From a checkpoint of a small image deblurring model.
Model: 32-pixel images, arch unet, activation silu, widths [64, 128, 256].
Data: trained on small renderings of single solids in any pose, 395000 training examples, 1.7 epochs.
Rows from block 5 of a small image deblurring model, named by matrix and row number. Rows with one number belong to one channel. Each number is 128 + 32 x the weight over its row's rms, rounded and kept within 0 to 255. All counts start at 0. Numbers have three digits each.
Before each channel's rows are labels from the 100 images, of 14976, where the channel reaches its highest value: "top examples" is what is common among them. Only what is clearly more common there than usual is listed. The data: small renderings of single solids in any pose.
# convs0: first 3x3 conv (model.mid.1.convs.0.weight, 256x256x3x3, each kernel summed), inputs 0-255
# convs1: second 3x3 conv (model.mid.1.convs.1.weight, 256x256x3x3, transposed, each kernel summed), outputs 0-255

top examples: matte; black
convs0.86:143123196100141111143187152155157184142152166141129189128134141111157255108149120183098153090106142103120175138111113230151120171097111126112121155129137137110197154050120135205123108085127142116097189129149135168133129078185119139144130183124204147142107085178155133161140173155139114134125132142142121136118119147106136122095103213173158144143137109136146124147130131122121193113168145124137193116175115116187124123118137141113119158143094169148085147150147149164170102139126174149162083122156106129128135215153143114069166146114160118134110164117150119116135155122151159116175176132151172173136133166149200197168163089147108120100185088071157161129153132126167140102144153144155130144167144111151128153172144082130132151129133140166105213097144152165168161143136121
convs1.86:116167078130081118074151125139164137119085112098120106125124078133133085130112089174176149155139130108106111144142102072125064117129191190141116142182121139106097110140095196098097179113104121135167141150127148143101158147152127074120188169102137094102099150088193101125139094130094128126157188173128123144073139119104117149151169195110085173120107114143189085129175203121159144075132115162144091156124131072136090074148136166116138146099107177083101134144113117113137140141110071154128171158087112151161140072112106138143139114105157112095196125180180182182106150116134114132099129169171162118193113142116086115146133120127130100117044121084143147143114124143191079131152235066160154133115145146136080141158111139112070096139165149091123153130205148123086172075114072

top examples: plain; black
convs0.78:085162138180086164118140178058124114126161162117101139149110127113137163156183128112137130182125160147166090226096094149134195161126141143149155141172134143101160197040112081147111102067162126134154178104128099107149143134188123124106104148103141144166128137156128098166084132183094185112106148122105105151151129076151122093135176141202153195124116081148149112117101062131143146077110115134132098085090101144124102111152108148152113128139141102167160149129186147205133146155090132123074100137122162143090104124104119114101103141097142122171144203144163098138146102166104148161091194132124095140181049143132163146156146164136143133130159081127121132078122185113138170139133125125202169134116131151123130170237147113073135144114150140184083150100126189116149133065084126
convs1.78:145126175095131085063096104127175116072153131113149149098104129145127079091143131156122144092122150083099124045124113141128111146117141117125163135099111186099119102116180124139147196162138126150111131180127164102145154106110096188132160096090155145060121095092109113099186148085186137176122133163131073135108109110140194134186088122051096076197129185105167082165132201159088134127138161193168159161117120134151124124092115110079158054094133185153168125096137128059139093081161105188148160120086101095126154136133086119120181123154159163172179071130111138141120175079080131093151185150172152117172135106147134165134157158125109113141099126114153150167123113131189113118154182129081125129189159123160070127114084156131136123147110174094159117086117108184077122138155123

top examples: matte; black
convs0.98:128107149116159127140185129165161172130137111155172158137103133123141229113142115154123138125137106139098168142068116175179152206122184134100141144068094140110190182067114170158115105084080115134114189140119124133095122125165118121153148187130197164188136070192140147168168166175118135166113147148118116127107125127128144084098101202182113154144135107188121122145130125131132164109142104091118225058138079124158097100109125115120122162143122213117122153136127132133165129157117170146167115156119124132145159186144115098076163124123149069141151169079211172099119153095145152137145202126169163157139103127140211167206139145166103137109161121086177115143140120115122156094152148107165133155136125125151109158130156100116097131134143143192117203098110179150147144108134108
convs1.98:156155119142150104165111128141117140111173122148141129182133125148133140193146092090075166147089138147112109113128069096153150084103137144142135146107152121122140048081166157183141183116140196211138109121146195116084092088115129147165117180099057185105072150154143126116154123095148155172128115196127149119096145149109096147123148149113097137110157115119180115165118200115098089072088136157162099123137121065190085121094164134112126141121123107074143138124062125140110157159140079141164105136063098133164139140097135146166098120149127139087096101145126107064153125179101080131160074148131134158219154083144151143079108138121157127107110067127135105138074085184119051111168197122204172152154163129138130159157124089054125100118088186097145109116127112143140135167088134

top examples: black
convs0.184:124116163145162095122164145172123140189150119128194084212123156084135112070153142155141159134117149137131159122125103091154174151167153134131149149030178118034118150104178142124102158126123159097127152085052180078102134122162182166191145124115108204123124116109108129102119129143123075113132131150122122108143100164116120141127167098089106118149136132127133077124116152121166159079119133154161126083118108153223194134122101136124111114112134099182101115098103151172095146167107134170163169127174097176184097119128113132143113182071193113144182131114140177137118166084125141102104126119215172118159090130131118086155117156128099161111143067113139152157096152158141155132108140101143142096150148143180146211164138140198089186136169177177083169146184148133115102146158136
convs1.184:185145157088124121140154135093176134127118129138086155074118138181110113108134088208152123102150101144120106139106157110104090047121111110131091129104198168146141059137136119109143147112094102187099100155125128100128163145111128104066077079071072135129068184075177059171115099126144087190147140106108117133062119065105081105128093152153175151126125136147131111172192146164077104168121135096168128134157155135099130133126118144119087160160156164102095113104134157118170121160213114119142087072124110123163082152150152143153064141194097145113119139093146099152133169168082163146130164099135176132188122171180135186188119083114210170147140106132122140110152124110105131119113090142105132160156120114109112057103104165149168132158128092073190145123104155107143178085120153

top examples: spring
convs0.134:165093076174167135095045097163105081148110128076161059112129102108121035104127121132094120102095143167126112136104159158041162094167180146138151088097140071102068211160172113099161134084147138102153075092067127121184145144116129115112149108141111111129119172139123105130131096146080161144092110140108143083123108136127154095141203117169098126127058109085072128136169116138113082155134111116099108105094170151092178113168126152165153092096149136108123067091140132086096136089100111121115142091148130116166131082072070114086156115111100131089143151118165149129126146096086089092125211116177115091098111140125095142119056147083177103136075096153140115154093131091087067105097078117125126155095108083167104114118108127148089132089118139070106071143097096129108098104096102
convs1.134:153169146129126107193163081118168140076092113157138120091168147159144099175121125132137129116115085127118133064152108128119084127149080136114100118115157168167125127124119149098134125133125107151105130094133160145091101129124142099150137109082092143103130123133108163167170117071176110149107167109086110153124145174071099130097058138121149140127128140150144151100088046107132147128106130196172087151162107164125147164025075087125023104126150123151144207208095164131179129150169129118129158110136107148145135174185141121171160102152142104113102137133155137161173104181107188109144131129144167156192164179122142137227104109162153154162114149100151144089157110134140090158139132144214107107170067168129147167143144102147156050144138117114214192107178112164127154157131122

top examples: matte; black
convs0.26:095112185080148097171232099193164120136126154123115193130108141137163190157141128115092157100095107117090117101067100178159124201095116193064151111113128170088145208100079129160159158097086102123141148134117137106126126136214105148135154165128163169119143073163182183116163148149099130126092144147144126090134113136108134122089128187169184147099152128150133117144109117148159146112190126109141163128113090141131074143106133147129077208122110156133116178142125150153151084106107172167188101186114104135109138199112132108154127121138142100119095180113150123127118170149160164135181235140139178162135165119158201141163168105112138137154182148102148132100166146131119139113146113111167135126127134107138105134182170066138158150153121142178093159051141142150125171148121118
convs1.26:101144129118134161089073136095094153089105097064122072105157124104120150137144101128151134131074133164131140099104115123116116120120123124140106167088101080136128084073167136081147120130149164154129180128150140177135124125120156080118136154110115155134127133118150144148103124079129132132154118130122107136159161165125135164100135147141100151144159025139182142114087172114137188117121134167195126101119153059250152139122170159101122117084154185140117113152137119117157093134121074166178159095058096069164143143100088106102144176132154150133125107156066147077122111122122110136144054182110156133210093131176136144098038091136160125133087102093192163197080156128204104131177150138193113165139096181155083191126135080065108107177145137109117122139129138115135102120083092

top examples: matte; black
convs0.106:151015086151159152155154131152137097164105161165143106093165073079167159150142123128083132133105134088119159140099134173170125157124137140103089112099160111091171156044146160160145140131118101155193117159131100177148108127140101098046154154145166191124075172135133159107147109200137069150173136124083091173123111170083073187096158175111168093141112206132146132080083097133165178102171117141166116131137181122168129140107142111097129120137081126078120152089101093138076087159078131127124109140136106117132145130128135072180091157101138142104134090143099100118166094104128182103114147134130173087145090114102097158162097157122125161124154129114127101123071108140104147126152141094179170122119167113158121197130166061123152156131122130140065134061150105201148170084128184
convs1.106:120181175061117098111146082118135149096125121138124132174110171114175130114115124187100133128138138125114092191140086063110102109081175109160156080127102198167106138172107096085142190078115130076113115097083133066060152063103113151162122113079094097080145151084163131145092104144147109069124112167163149119077142112120153106164124166157094199108134099097165100171135130083111099079063149037134114122155158120102095126166075165107117185158139133179116120111130091126203139107147122062132117074120118106196114113129109163132144151132132094201103117097149134113082110111116090124130081159201112161096158122123134087106126083137128088068158098104153174134084205124115090146084134170119099125131112138080110155159115135128153162119103131106150087128158136062111118150125097

top examples: spring
convs0.48:142077145134146141142131159118122137112121155090133151139111130073134113056121065126081099130131141120138131075125138142143073154030138117092174154100107073167143141098124136128175137115143141130071143112119133201186101081101173212118143097140099140136127077130129104088116140159086035115126146191151169145152142119104098154156105130097130042108047155138120147104074080172115083101141139163140125127108171118111137130191200124142144062137162106130125120100088136107137220162101131077103084129100157134118145134125102117086118154129145176131134081101169144151100109145137147064106115141088131123097123168125138150130120127122120167079112132151161078077105123107121071131128065125104036147130099170113102120107144117129143113043191092148089158095131116193131135075133073
convs1.48:169191167138145074172132097132175114151148106117113129140140128159132151190113164123108165127164116103134087183149145111140124129206092145122094132059116183098124165193142130160153170112119147112158097137120170106074137142127109054160084170173092122082111195153109142174082123184151129165082132119097050183075101146135102073129138102152146188184112183115099138152117165112154139107117140099125142155129123112167148173068075149189124144144132117138161150146094122123106038116097184164187184119197117123139116072152165098142134112132097113138105139136125122118152086153095108104145096140138110141087138092160136122143142106171153118134125166142096163195143174174135152138118172153154132094108137156118221153201091122163091107139059116122168142107151159093179171162133143

top examples: spring
convs0.8:087072125168066141095128110097110124134115117176094119138134142153125123100110067125087077072175158178146100195097137092139090104136151113111137086122105136130157092171145078165086116138130128113109092087152086149102070088118105043131101112158064061137170173108116132145106137143145171112166143127105182158134129101138184167188206119084121112061034144140093115170134118142175135145122140066142125144107104131150189092183135099145121110117130120105123108151067082128121144150134148083154106123151150115143083130145168121030169152127080135128145130109135108139141142149127128180096080142148146147085046139117152128151199166155119122122130178124081084126146223123085143117095137122141114121109153138109122113124150170165076187105068076120137100140116101175128158120124186
convs1.8:193160138115201130101084119127174123080167167073165170131181114121079153162167178182142147120147101105127151050122131145141160135087142142161175187112153153108105149082199196137148170138140159132142171176115142094133135144130104095139165069044151196145107115122155115097148153090129111150094130158175058097157121129146079085106092054134117092179222206128118120080118060110150115116150111207120119100139143115168065129071125092076129115152131136156193142117128145121104117118139109192148160102118132144080142157094113104124128092106183165112116120116116122152111077141163154157163159121110149102153136113133070153111099116106107125122107108078173143159151078155149146162154079150140097171144123146158140112111149102097150090122211164141135140093143152130132111156147107

top examples: black
convs0.71:114051109156141126126069144128118144131133108120137107128207129103090131087132133147068108111131114149144155111128125154103163119125074141141174141138143112111121042144121153138120125180107145164144059137143103095121109078097114110128106143105122074129158132136129104152158170131149189121098108116095133146126050168157090128036152084140126080120154225173132122123139105124078121154095110127078108097172156161114110101096144118180156148140152153121117143128106091140129149145210118021151143113143094108064133132107125093133220082163114099144104142191154106164096150124111150134084046132143051120068146150076151113086116083139129131132099156166146150130130123149114148140063135206093133151115081140126135123092142111202164095127148189116155128103058126092141110160158068
convs1.71:144134153175119138079141134132140100116144179122163171128080108121123123129142100143133146116095179098089115172122133189117143122208165170077136150124130151115160128047113130124103133100135142170165167158196128148157167145137135078118148110160154129174130078130113167176134094171113125169166189142144139123172136098182222164173098177094123202144144112055183089066160116136180157160159151166141183157117131096135117196160188158115128131113112158168135113131130151110128142104085097172102125133127144101146136141094079084100118193085165151175176143110105164140110141135128049141141178139105162119197121126155125135162095136110105096126123077108100121135126205163167086092123208069146156128162173122179150136147122132083136121141134118130030132121171137139110129113129176

top examples: plain; black
convs0.7:128170131128107162119124133165137086101146106094127090059124132117100068081105066136106133120103165111107095127158203173100074157057207130075124101117128149150078179125108096138164143085092158157100143094119056110100086162139083149138114142118156154089150135152128075187130129111082154142111150112137112121132125168156115037104122079119113090140102072112105173098142125140133118103148104158188137137099162125140186143152124180143139075144077180169105097161156179143149096102084108139133103103076147125107154121075082119073102128098179125180151120118087119151130140076092115158076210097143078108142185130100158125119088175119135141109115111206153151120114111102134086117116114129124081085149127142147187216125148129084100126096135168119136126150136060116126132104087208
convs1.7:129132064112104133115163110089154138152109133151095164187136054138064112155100162125144144117172128131129144162097143158123170142160109141127108123202174110163170174130123119125171129096114103153088104103082151182157106144136160150129143125112141094078115122128159116112196113074109079131125079177153148172138161142116113199113147134182155140079108124158154145156090092117139174162159098201143107130162094164105121149162148082093109175142162085110169147152087123118036110166088197126093152163183117160088072168114186118109099108161109144128058175166159106103128123126217114091187183137127198154180125097127124104102137100144110093108111181129145124162156148122149169161178128083134132155101077179115052073131106134130176127122101106170158123080122141100100146146153145

top examples: matte; black
convs0.1:125144193094171140151234142126148185101141176175142205167101097151174189110134145158119129120135134121122155120140120218171152154126126154091138143137148169100168165030085144180138125083097147142138162141176130137126116153218126172119149114112214142167095086187182171178133125139155146119140136113152142105119100132104146127149091232156164137136123114167177082120097158154122131135132125090124134107149124113171098119128114177103117171139108140170127143155149106153165097166104153152174091128138128117154115167181137126141130088126135098134091163110130142102135150112168155147186208142137170186154131160142197164203166106155161149145157066141157130129128154134169167121178135105145152140153162102153119123169138050121104163089113171154097172104111112119154139126162125
convs1.1:132191071119132128158128116118152145103090094118109126115120147137124133177168103137112183143105100108110128103132099148103120138062146213154102201110128110095149065112065158131128141128096117141155173119166166131102078131138104113155128195108154145124084134110124135141133125096125175161104126130111115214126145154136126206114132235124067153143158104127178152097085138132131134103152176150148120167078099079183096145106163136095131113146120148158149126165166113145133113101136041155195151115113081141119129131107061104092136141111144134123169126135162146119148151098106127123119109155080182127195092138109109121131087105114152083122098079111143180108113149074191053090172161137180150175137141198137073172130123127069082071147191140068118114085110170111192140163097120

top examples: plain; black
convs0.133:117118227139159109150222111199168175132143123164095155129117144125147193119143111141087133138131098124119167096107085221194109160087135183085127131098098143115159202074084154183160084117109131131113150132120092149166138100207122134120148165133162166137157102177166170156148160168154153112107136143154136133089078138103121124091146178158169140142135106113174105143101141140130165107146140067148154064111081130157079098151133164094104195128079186127120146172168127144173088141117157145174092150117118141124113171181118111135141121125152110109095150134157114106114160115166164130184202157125210157160162089165202136136155101153153095118134109139161133129103157132141140140182148118172140116145153104135118169118150077151135148115155166217091211109116113144139139128141106
convs1.133:121176102087070116160139118159129096058108090091150104111181109130097142141147080126149117080097131099152112109093128141141115120137123150105138163130130111070129096094073135121149155105154132188176162157155151168136124144127114130099161176095155135085152108132140173111151137069115173155132081150126129167182184142138113166119136173147125143151138047157168149090144149144164193104101091178141133114103161076208156126097154118133081112078157178129084195177102086130101091137138096210188106120126094110119112096124100114084137159120152113127098102109145125103172125136129082117098086135102226146192119085109146146132108139128150134143071117077222155129093114119236092127168160140154161138188125161152105187137163120064162097163128129116138108108114156150152107135064106

top examples: black
convs0.49:121137126132120176148161152134118106140108178176098151098096143112132146172087079110130111141145131118108108141138082118103103151149142185081112119131080083125108192125089095127133111135103179147136090078195065086115130135142085119118144119061128199118155121121120116124137134128141137132148136142118142156163145127185181116205157149111115197137088186147098144106062128131131164134076164160148154116097109129166114184152136051052162147097094132138140123136113115161157081086145145177122093164118161127084075121108152098156092142088111123100112124117111106121147148106148110186166182078082175100130096158092164152176159128135093128114140129122115135148151162080148097123189096062100091048192131166098120125114150193143102150086149116135129129239200183134108141112115219
convs1.49:178090109153155096161097107080123172106101133097157099142179111119102113091144106181110143088132147147118195053095160130108125126051116076153105114145111185142089122101142123141066149103124102067064109140092176172094046093100184092132095108143111072133170083110129116113129105103095122047132160150110100145108089117023145118084112143101090071123116096140125140094136093106093135158156107120061141168149058100105090120105130150170069150142142089117135082183103123109069197118126091114087112114152122136147160172139100134133124107162147120096119111091101152173086166111107088039128114138109123086094140088109125103071139142102116177148086130143140074119138090097147190139142111146103080163123102126133097123101080129156117112127088137124106080069114068091103130131128104

top examples: black
convs0.224:119178106129141132138115122059093106156075173177074118197096190117085096130174255118128162225134116112164139155155106132130151173141061154190159137167145044114147148096109122138104143118131138082135153128130166094096068141148103168137114084102113160154062120131111105113121180124125146152113101128153170095193183080128174166164098104159157201183160127130157126095082124164183099138069137147102114111133170139130182114120137129102123132149119084175143154117150194124156213120130120102100162134153114118158141056134157101131058120102155126115151134140134111108094083117133144131108116121098106110147075097131129139131101116119126147183154112108108142112126206090130134120196118097076116080132180109136138164121109116085113154128134105132109138200161134086152148120138137
convs1.224:149094136117089083052147116166168135086093142133149136137109093158085103132169077124125118064056117118112084081103162137103086093118147127145135194069108157119093111124172124111174149127143097200139122143118138184156132108131173148141116180115140155110201116112135159111113111142165128118150122168100115182082095174084068071114152160155116127082136178104103143078168136122066150153229124133120163148119076061184068168145119193162123110131187141125146140204095109145095077118093138134160142099108091078129062177152067129143127125115183122104146072128072139153143153115102147185168128095151156171091171109141126165153120104132126146077099106152098118153110102194154175124076121195141114108149133150082132147137112130147112090136102094130079099109118151134099115116142137

top examples: matte; black
convs0.139:122160100153168138123160137138122144096118122105199081109120108066174144106173154124121135152106148219123144120132194158115157155190141178191150186149104124132126157054148139153086199114084152173185110128094191092084109126151127147228122195140150146184080085138147158141105164161113147178104121105212163121156173126093122140102126160138142128166084157123137146113107132120138160109109097157117153070143100112134103125086109093171162164152172161119110124157147185080146143095113151089102157121115114131151137128167079081099128138088130095105182155082132154103143143186143135127140212111150190150165131132167125131148114131154119115136102102128155127141107157100078115087120162145130129209141162112142118143029077151106141117123129128178126169154085092059098098116102115
convs1.139:129136136128177116089108112138148140177133142184157135171154034155096138157167093148154138181174136085116173151107110119118115186106104123064094149083110074087144122155079138096129116088163056159129140144194101115167119110148108081096155097128111119117125137121102109097188111114118130101096149098057133172137150122171182153144140119117100172104154117125162107129213154136146119158102111075108082102137182182134116141104152162073076161047147101155105130124099137107150126129140102136142096103169153172151089146177116153102084146124167150109101122125111148117119137111099110171086147100113092110190051123137133160171148100134121155144098146096074172112127163125214065126154116148174170062161166120079158157169098084095109093185188151080101108094177178168121127094108135

top examples: plain; black
convs0.121:166062160115120109131196085174124131104144121064171140138102117094149171066127133135142131155127149148137102132172148143170156184161155144092099142109121113084145172012092136150144142135158171105109159161109124126084117169171118099150172153057175139165099120164154173124147108153089117158074115159083107123065161113128116130137136212089123168165183208133155110134038161171145161121123175189146128114124130106184008147100124142144171168138120166156173110147147151146132138117090120128102099165102080105155114158103076096106147155136187148127134073114168127100115182164120138115166187186124143128150090150086146115162110118140106111114175100094143113146114137177142122096096171109176122120111145126133158152143065104101096105154112148152104106090170122163090134144129098
convs1.121:094144136125146126158169144091094169136173083179109181138166122157159154150139112177162160154139072122150169164105100125122119132098140173108138165141099222152114154162183090215104156150080126156146132140155134105153106113151102111118108126135127080093125148059122131125133161117167127150161123107188132177106105135177123113163154083165142126141119093188147129185186112132141154128105082167082076123106147164104196131109093115156076086079140091149079132128108130165144156168145153119197103157159164139148121122137182177097123103095083140138103161162148121126137162063150134186130100084118132150116160115134150101196168096142144187164126136151092184089186146067134143193144128188106189176127160152147132100115130116186128160169144130140158177211133120112187165107187115

top examples: plain; black
convs0.73:183067141145150111114165095118122103104130118107143196052101115111176158124118110105071097108129168090111097212081182145115125143138110132086127139087162103044126175096095192144211137080128135096127101136201110080116116138144098130120132154125127120118087144123122083176177094149127106129139194069071126116176091091122133159082052200092185146121162116131154122103105068127117136095154140127137115101130127107123062151148132150130139207130112142134066103117151143126191110080111133129115111122141092120127103162089105101139154083198138141028097151159159176145142146095132108097112191122096117156148107196106142132123152100128142090137115115146129152134084123149149152102177173128149107161185182140137090165137152132126121145091193184129097160106132123175129130160096106
convs1.73:101100132145143163164116185149173166137077134130155110206140110190076126116157198143161161138184082135183144138094063131148114124156129183133134104218074193192157088189172107136079174180124111093130163198115177115140093135119181147161123129126155130133162135184150126081093172095144156146127125127168168122112162164133143105139173100155178061092162134120124143146143163120154099146060079112075140153127142182132140065091070093146178093137162108135153181112124192136133154124148140140125154162127163147138140158169179163120156135105127127187157123130146117139135154174156148157153160116142143142056154087160184127146162153137136156123157180169106129134152117119115151159162139210080108179101119128133148103116144125188136141120054138142161128132131142146154090139178118

top examples: black
convs0.210:134143131109112138091198185132119133112121155124134088082131096144220174169078152115132129135113134219117110118164162153092110158147116139114190116118107146093175178124108140110143159090080093120160154169096183125123177141145123049090060105101212222105128148143109150124113115139137071165094106093160149144124109148148160153163133154098145158125166153145102146162144181120080139133107187099198148185138164128142148113169077138093129144098118133090120121137153145185110113054136159142167167127121165134088115117148112083102099102154147171089150150121055122126117139105120117070127184126143150153150123135112093121189120049139098101124114099089133147185086133138102118164129174119167096189139094140098145104136145192102093184116151078133175120146213153104125140113089126
convs1.210:116100115136123109096099108108144150123131081096083107213084116082067112108169079209181120161140143053115116159114057147185174117110152103115163139127143199149072120141147122170141123138194136126087140114161113160113130129158147157137142111141092074079146053076129125148181180130183163067168150108111099092117047061119108137099130122127197082101089104129116139092091093110183181112099065137109102097085099147111128084109169108170129147139165111111086133159101074119121164144144135107128113101130176102099167144052125159141125125096121135151093127101158159128124116142154110190132125118094133121111122143128181151116092124105076125123135094151112122097152110134115119114067112142138185096116122075140106128095128091110080092145165179101122134096086095072064110071142060

top examples: black
convs0.99:192187151136150062105169062125150100117114089121139136143086074094132144156142118114141181164126133165116115147177168148125115144079098111147082176096120172085159162113057166088141186101098151133172152105144134168136142153166094210151123144100102160113134140165150140123138110182140131139113095132147108091162163142141162149190148176183135147150186084144156152128086169146097161117087119120097128129087167145216137092112132154159092183134118130127110125116169114189134133075140125120160161124138154159102167166115153119158111140156132137123110137128122159107105118106137163130130191188143160173133061148097140165148108086151085096093161086093143120103117181054150107131141138138153173076133118119095110132248109128126159167161154088162104147043219089104166109121113134
convs1.99:145117104081110182137096168101149179076149070078157155127183171111160134104133175100146087164077127143155131172072108085083140132139178134093163082123178146150113134127156138147140133162135065177093130178154114108111139142098166104131151116143123097149124138116107093155169172139128134138176194139133130116035053067124101125086083119124140098083085122105185122121162092141141106196111141118185139146137092096055122112133141119090210049118124103149137147147181128114159178149162109113157089133121125175139130091103131091100172076109154122099105157129147166111130112168121128184139083176159137114115176132133142111147123119060142150134107160147166129154161077124104115148172102140058114175114192148142105094057181115177102116108138145097090165188087112156079149135174117

top examples: matte; black
convs0.75:187118166099104143158143111142117109094143180130098107139057108130124079135203170121097116148143148141152159150099141111141137087121131155140140156077101109086117139062142147132102120117097206153152129122096120174091150177112160129103072065044116127053192100157101096099104096176130111112151147157154118086143103148140214056122127114076135121109152173141110124203072131107124158159133148135182091104125121103136121170108136107140132170065117126117170105109101117153153128111125122058174099198090123131120140138072103086152089143072130147154130102136137163185164141149095119125175208128161136090126139084110072123128096120107114099063110111068109141152086156129092137130153159089139092164108128184064101183169065154138101137092101123159155112168092093083093152157140119
convs1.75:135145059133137111100093144150128095086111096089112123148162109137141172094103080160128187188073135077099115151166109084117146108121114154091108168094122067139149124157134137085143086096110122128097200101164122091128144142158118163114166150147119157154153127109181174162164172149106114142136066174100151101108146074139139197149112190148116153166065173058150091072231134141095134145125099147125143111151072131165090138125104118061099099123107162145077164173131195086148090109176108183136171107142116149157164125084063106156171152157168136119116115106120070106085141127151115116155135129149139111139096080098187209144170125089119136140123091133101158112158097095160116115129122135169141149124162142149120108117151135082133134119193151127140084099161170159213154049093135

top examples: black
convs0.255:121126148107130094138143141187161117102148117092107143126080184105076152131153089157068123088106115136122157133123159197124084145182119133119123129165101159130133150117168106158129170099122170205085097080039143111135070150129118157143133147099142147204196115128101133138143119211122131103151174211204128088130085174142055144124138088081113119118098189120128096130079116087143111120076098142127203056127083076086117140130149082157159073112123163136125122171135108129151126140145133035200141129093147121147185169125121114058172074142154163126136135098156158153144135111162141078109143109129144117136108113079142112123074136141102131110132103145158140127134140090163147125040110174100133213161168152121099136127110119104150163110140122142161115064084135145132149117107111
convs1.255:141164084194113134174064146149129154161174149158122108130151129111132076122119114109181146110142152165085162085165168142126170150133110102151121121113106108183136112165104184173152086168141081052158092094168118139155098120096152116099117128142107137093081154133119112181098133079129098125071118079072148160167122104087183164110104153085139158144136139135143127157154118110106144112126138050164098108154166170155083120120157196063070191124079054112109140115161098135168103109060160156075090160160137157175105085163076163146083150126135112056085152092116117101155103163142136128138131140139117108152106114136158142154150123082094142154135131115119177128106167171118074108105097044105071094076094055176130102087121109144114100137103077087085143093157085133130112119118183

top examples: plain; black
convs0.128:110133183123136180184191152169167150111177153140109206110101113078176248143136139122108141136132131105134177100111087183172098147093101209076159120145135160096169192057108152161125130094106157145108156134151127105087141130199108148151189177099184135149132066152149123148158135162112151130099137138152141130120108141112118129132108194149154129126116124172154089171113138150148185141141139115169179109160113144169050136110148137120122179133118140136125153160151162174159105126101164169171090184102125127140108167137099090125119125132163063096136174079183124119179142128126193116178229123147180164153143149168197140218132106140152099115179118153134174126121131117143114111123126133168131119127121134169137120153141078085138164127125173183107127097145153148124138137106128
convs1.128:175209096193094105108049161128133126036113095098178114139148079087098105181145110126142130092099141076171086102112115108113129144093123161131104160083120146100122096135146203114133162106139119110162187154161159137127071113065131053143144132128131149085150081067141157134110177096141173140166092154096119172131119127130118147123120173123142111150146108107139145139095197111119174115095118117159140115107085043190102156121136143080100122084111179155106124161122128158152111128106094153175201135111070092078168146107038117124168136094181149096078119161104168112111110118116104112134067187078146120171086200153146134112112119127157118097112133037135147124122147123163090128119183119149134138124097149111083157169150135091106088142168162115155141089155151123121134134088092

top examples: spring
convs0.150:174142115133184113110095157133119098089129152128188127163107085119186116149136146132096111041189120131140117104141148126150139141223126139112169092158126121119193149125176152129208092170101149100186079127135120098181082115129160138152099146084107133111095108099115110118104152077114047161085134193143114106155136208188145139144108107043117193107152196151121164158175147067067161136037164206122088145120081151102187116130138075106161115117103091092109138111144146080118118122152130161064098101125150149118139148124169156120117103138116123114104118166138096155154181115120154095120120073145130120145120109089100128111130158139153113084137159142128107139135157138135125096126118123164085159142078147188093098118094153113169131119171109132110072213151109111142102132100067
convs1.150:159120179138141128103140093099151121107166162105081166137147094121080153126139102128146138199134155129120150149161127104103138102055127109151146170143153080159105153106164162097049191074166137171155108133119162156079134112131125091131149169180139174160142164107111146107098092182097194126154142105116166144125148088107134142061113168199144136118123126146070062054129117192195096138149125079158166126103127091170114181165158191209114182139148145170149125134132104141162180059076056186145163140077158144165159173122149093117129177134162148175126082066163162119183146144147114125128105150113088104140105107172133140140087152129136138136143096103092130124082112176146144122154122098188130191142142135051110146139142080122134160156111101121107127104180109131107117132084129